From a checkpoint of a small image flow-matching model.
Model: 11.2M parameters, 32-pixel images, arch dit, norm layernorm, activation quick_gelu, moe soft, patch size [2, 2], layers 14.
Data: trained on cartoon faces, 101725 training examples.
Rows from block 9 of a small image flow-matching model, named by matrix and row number. Rows with one number within an expert belong to one neuron, the router's apart. Each number is 128 + 24 x the weight over its row's rms, rounded and kept within 0 to 255. All counts start at 0. Numbers have three digits each.
After each expert's rows are labels from the 100 images, of 14976 (inputs lightly noised), where the router gives the expert most weight on average: "lies over" is the class under the peak. Only what is clearly more common there than usual is listed. The data: cartoon faces.
# router: slot weights (model.blocks.9.mlp.router.weight, 64x128, trained with AdamW), inputs 0-63
# up: expert up (model.blocks.9.mlp.up, 32x64x128), inputs 0-63
# down: expert down (model.blocks.9.mlp.down, 32x128x64, transposed), outputs 0-63

# expert 6
router.12:097126117148132118151117156162130129134112096112129128120077110090108085111121105138094097133135174097136098156128117131117105068098118150098128168139108105108173133114138109121114119108129080
router.13:131150159141091114159115158093169118165166135129113125110100119173111106128165150132108146114154149139152089153093177119124088104190121182165108127152099118098140139111134118113082141111142137
up.10:155126092092124096163155130081114100149150171146110155163151098132138142139141136161120162129119113121114163162099116102126127115137136169142123143147115152149151079150135134142162097105132114
down.10:140169132117162123110103130157152116159110152091063125130145124146115114120167076137162107144111136149123127128143146112141137115102090118114143125118154149096134145135164127144128131168188148
up.11:136138126126142143087116089148126117146129142094105144112164132142096115119164112131091083107081140111117133132148135142113172090095142097154151124117104127118100098126141144151043126085094162
down.11:155173155078133140153132148134143159110097119152105157149174127157159100113112109139130128118108125100097144157160131108130156192106131136106100142112089109136121120113127126115102110148129178
up.12:163136124080102096140137105147108128174195126140129115164125115120141108126134129158112158137121156126114096126112104118133142126144160148125127107141124101194148096144124120143138102132099136
down.12:144105126180118120121102125133130124080182102129146124144134140108110093169113179135106143149119181165136135132138136147133082158146130178128147129108149132173131127167088091116158100126073127
up.13:106134114157079118138102112109120137121109104100138119091119146127100113125148095109083152141102149131129084171083148105107148150163166098159107103129120109166129140110152117147122126116144132
down.13:108105137129100103137106118138145107110119156120099190084136109115123124132130123110087141113152091125093155135120140123131125106098129106129120109091083099157117162144113122146119137122108133
lies over: skin

# expert 12
router.24:129095129108106123162116165074162134091158121121128120043103082168114119123155104168088112147124105125134097162119162114086066123112093197122126107139111131117132122106096132114160134160124136
router.25:095138181094132122126136116144180123144186142074150101053136140129111160135117107131092116141114110108121105103129164134146131102152139138125109107141124134110125084114132141070107119149137144
up.10:134127153095149134151175121164099132128145121128127108162130100124113114181193119181132127120098160159115142147103174114117116088096151132136106125096117129138115164167110155139111152125143138
down.10:154133153143173135125096212111145140123148186136116138132120206121124136154126114178105136134100147152121153166152113163114138153178159136114139138114110126163147127115165112145131169159120099
up.11:107127107107117115170130128151115113143164086113122162107141105135164158144075093152172133138160124121116098147085155082132127129101116094090130180129119133097145090125120178079133161131106084
down.11:115124154162096120105119173139122160136140092123112140181137125126091114161150170166152114137153153144125160112155135136150123097182170130094148089157162123097138176137137152085116148119110138
up.12:097076111143143134127181145127161155117148077132157126135085100126089139123117176180152118131114134123137160103130126129136174156109095114119103082135146136125135136173123152114100141109099092
down.12:086102118149147119126119142124112140068160170128147145119177133107118134092146115165184114151151113186122123135133154131123129088170128090097114142115092124130134138149103149145124152120102115
up.13:158133172119133157134127140128096147125121102124131126171139103088113127133102132145040124127141122146109104144125167099141118091116129121071099120128113115111143093114150118130164164104133109
down.13:147095139121156131137117096141144129130127132141117118092152142131131115137149127156062130117120133142128194134176159108123128149127108117122105161137106149148129118105122072094121179120142119
lies over: hair

# expert 9
router.18:162155157142124149080079090145107118123152112125117116108121143109121141117107117127083152154088106136162115125086121146135156117150132107111125104109161124113109098117145121152093157100157103
router.19:112152139128156107111090140134099129110166109126132181119158108115149092133152120140154149110138084165116106159141117101146093131133133145146124159156126142117107137088151120142149144087145094
up.0:121119148124138092073107059122123134130134095091145140140098118121128145142136100113137111122114102126135128134137132140046140146118110119102153118112114101116149102170053141106105118109101132
down.0:164149160129156124156145158129136173114129172128117128145103136123105118129141102142119117144122112133153183090101144102104143141138159091114164147126099135120098086129179159144113144140154156
up.1:147094122134171136114106142095129154103101106134070097106133139076124149122116124103141101157145133165120123110123156124089103136092105158152140127102096114121141149134145138136127127161110133
down.1:165093120121144153138130109165107158162075149130117047141120125142156108172132149162126153152097122125134159113121125140092159117110160151122117133105125150133152129118115147117106111170099170
up.2:141158150139164122096151126139148128145107097106105096131117129084094136115148135149121115139149106123119143141154145118098118152069170149135160147118165077114115126146173149125163132136161146
down.2:178117123096166138147154118102102126100103119127096030168106140095118106107128150114133117135117137098148132124111133136099141114130147189128129118086130130144137140143140130149127105148144157
up.3:143128150109171095119105121111145126150120136125156135131175124142144139114079116127104163105070133112132182144134147128154167099098132113146133153171136134132103139160186148113132130136111126
down.3:171097106160177118122187122138132154092155106171139147098163120128142110108129198145166145119117114143105139117136122119147133098183130119120146110137134144140167168149088173148136129131096117
lies over: hair

# expert 3
router.6:141119136131085091116134119116150125132112136090099122113116084098141170149138109131131105119104138150113123130124123113124110149151122111169121129099152119076111055085123162094082160145083102
router.7:140129128164104080133105128158167130107111143112136105059126084169115115137076144105118116126114128148118116139147155094172144113130134117162148111116127144109139120144130169123142092121151144
up.0:075124150151118099139123154107165124126146088097134082139142127121106125133123131116093121152105157104132132116118120153117109093135111177135153083136084187117087117087076139121145161117095149
down.0:090118103095136111143148113140141114127131152121144119110104162147141118157123111131120147133120092170105132131130127166113104153117117174128102157125135117125163102125184148124115120107161109
up.1:115166140113131095138098184109150142120122126114172079165139144168117131129120152123144141099125130130133127089146126159150139139108109150121157117157124133113138153123074145089152140161112073
down.1:104113114118128131157167127192091137106097129118153098178135080161111132153174118124145140135129156101163133112139118132132109112139134102156139144149145149133144132152094112113149153133092133
up.2:113082132117105141135139155153128108149111110144144111129106164149118115124137122126173144130180145114204135128111128103116156120172139177149148108112098122179116108163186157113115139128091150
down.2:124126164126116105155138121107112167152101122142116090136109168119126135103141063162108112143147159164092141110133152134150143160125115121125129113126140134111096093177074132133132122120111098
up.3:129102121104096119121110147158112117130093114126099159097123155114153102143113080201145136137100108125142092145134140104142143169095126135176129118130123096096155128106127131151137087097148139
down.3:177099140120111137151100095145094116128109165116084167153148131104154127139099131136105136115100139110113182097094149170125171083164141127119111128139142101119081113165130131121138130139170115
lies over: backdrop

# expert 14
router.28:133126172136124131118133101145118108098144120083090112135155119126117147153121111089072130141125122180134153117114182110104123134156160143142132136152099110074136127107137128132178168095135131
router.29:127111092097132113075154096134149151191159106085092112124123136122103123116163131063129134112107147128116129169101159113128123125124113111157124090141104122088160100083131123160146145101156111
up.0:137156142124124134139160159099116125113114101118162106085146084132158148104151119112148109127128148145125124156142130125146124126083152144134175154121147140083134138113131143113099165143072094
down.0:141148136100139125168087171151149108132115164145132121150184149143113132134117125185148124134159110152092103122154104112124154050150135106134109124139153127101137171117116133122115150166131129
up.1:133156087138121127122139156118061093102173095116152122110108122096128107145121143137151133161096136160132211083122085141118116105113120128107130143100139154138072158113096158129131086120122127
down.1:122151109134159139164126089115078101138133143129139136151109154117150119121119110097120127151112122132123127146093130124110107134096130138125122109143102116123162155129122161145112135172114116
up.2:160109111099159108136143096143154120117136112092149145153109133172136145112106131100164135090110093122114133115139134141125149137149103099109130143093117114154123154110108139139118103085140111
down.2:137131149137166114154125131143179127156078115114164132135096073091130115132129139087113166116132164127146100123151123062146169151112150107095119133112110124118131123104163118133130092130119160
up.3:102119132116117120151150125129135124152138113098125157144099127149147089143153109142104139106094125103128073152106111108119092090099160092142133102112146108135117130147138132128134164094087169
down.3:127125132111118146128139147155168128138120133148159126040150154123132128097162137099144123137095079096130131120132118109072073148159108122141149145073145112115130100108089106149116160119111127
lies over: hair

# expert 18
router.36:155142098134126143164088117143118138101157104098120114129133105126118141131117139155135124158136131101110139105175111135080124104157076155132158140119123162123140129131159135187082097153160119
router.37:141108181105106159166115175109126107114136097117116077145115134088148159125103125166116158124105124150119144157155092165154121105126143120134134126090143143090122077088085127136075167137145097
up.0:120102114149148125153117217125140127157133132111140096135177128131107109121139116101154112114133107125153103116121104153122078111105131123068120143092097137145105094135092168152140137152103119
down.0:118132102103122113092146065152162101152112118142145086134164135113156119112134099111122136173169143107120147132158134116109083136106135143098140123097144162146150117138147135151140119083083133
up.1:121122118131103118164121107148118143103154140090131170113130134116122111144113151108105110104128111156150090107105139135147145134152142135147118168166156130117123089169134122118111233145083153
down.1:132121145133108140121102112147164130092099155135108163131137119125178127146102119086110143123136157112094102155147108141135126125138160098136107107122181109155102125106117102129168164107102087
up.2:182119119157101130124135138115108137172135100162110135174110146120146130118129115148145128146138139104089053152131126140120125125110150130112113108156155124080110134118137122161131078106184144
down.2:164134112121089112124155109201092102169131141138138116084108117134171140173137129116156126095166134103123173079125103128127136105134154153082099145148131126082161102152107105186146111167151132
up.3:136106113154116126103137122151120102147116115100120145142044148159124157135171172141130114131121110139124154178112103096107154103146134139124118136089131144108129151148130159129131107132021178
down.3:104160130090124121103140138118124142171092180148142144145098108093141123119092108175117117143121148131133103096133129118094116172091178161147133132130100090154119102120064105119140124082057084
lies over: backdrop

# expert 17
router.34:142137097099172111101126099146106139166114111152190149166146172075141124136117142092125147122146135150155159116148131119177158146126145076118139131090143140154116148121152122125114181112153152
router.35:158125120144071122127071144078137130137141077155131120173102141110118157159132154166089097133129138141172110176094133132081074128178138144129109120130157126113149147075136120135107164101084080
up.0:108105147115119132185134093098109125088116126114127097116099124150118117135117116128201109158128121129072143108115124108118122123124124136130102189129048131113167126148097132108131103149112142
down.0:132111146139133109082118150119145128093111112157117129114151117108110125114138169160146110127131160141188100141087140135097105151122154092125133126144061144139141125076151136137132088158108080
up.1:101108155094107131088110128139139117167117181126111115154153134135117139103128125154131100112151106124048115117150113154120136077145128131136113087093092128107094152111111063085119107136144201
down.1:118139164140120110121158120105106135126151113136097079081098124135081114165126079133103145126149175118159146131098151099121135151085124140159120135132117143162132132147108067116107136082156072
up.2:122071148153134123100084137145147126096165130164114107128115134087113141094151090141086163168101090153116107150133155114140133180092143148070144128139115126140157106113134162076137178118089124
down.2:091118136080149131152149122149137084145114126119141098133154120154145112143109116153124146134106169141129154126126079108139126127209153112089101101134083151142136109091144158102160152141049116
up.3:165117113103099152151109114151090163100137109094148168137119127146145153090117135134103130133134124104144118129102109144138107124140138087112123113087172120099106098144126134081134166116116127
down.3:155150119090082154169132198143068134126112137109156110103139150089135127136167077135134119137126110115133164138162096131144122123118119130125143133173178146130149109134153115127102149117192109
lies over: skin; hair

# expert 19
router.38:095142105146146131111136110123125109095103111108148124132148158118123093089102119102116156190149133102142142113125089107123139100099125157114137096137129136123113098101141116153097125094181127
router.39:132157113137148128119144116123123105138129137137160153168180159116189145095115148178163125115111099149118131111116114112166085095099127124081141159124116147143121111145131154105119159100175165
up.0:118115167122128138096151157132164129142132149112113119084089111147131112157143133098122125153132142136153170147108146159151129141190117124126116097142101144162166122138081134134195098128098139
down.0:135106123132078140114102127133170131137133119130079143134152133141156124124108154129075141138094145128095055149103126104176105118083116126125151098129131149197115146108145133103151109145088107
up.1:146140141094171104162145144157166141125091081132151124136112123131087110157085137114115150143128107144128104108156134081125134149150133135076086137100164123094107106139111127114145160104136127
down.1:160138142116163115159139098141115118138129165125135156088118141102111148126167110172133142123126138105107147145118107159123140109137130114126136105140083107106134125142165080132103164076146147
up.2:118112130154147121124175123130158129128107107152126113129151120133163178138167131145141119128176111119111143121151140123130119147173135134153117120157114134133138153191118142137150107130094103
down.2:143094156102145170115092130119111141139107133152114124163135145097151134142124156186210157119161172114137137145125140130138114168125106133125155118141145130112110165130083167159164121150148180
up.3:094113138137110152144105126148128123116116138103110114146125113139160138146075095097115126126127137097130124119136122135134112135099120143181107082165102167135176143113124139161180158150118165
down.3:086125098092118124117129155121192121146127142133061137116135143117147134103114160121135096096084130131123121169124127145152117109158135131160090144154129138146136138132092144116200119084092084
lies over: hair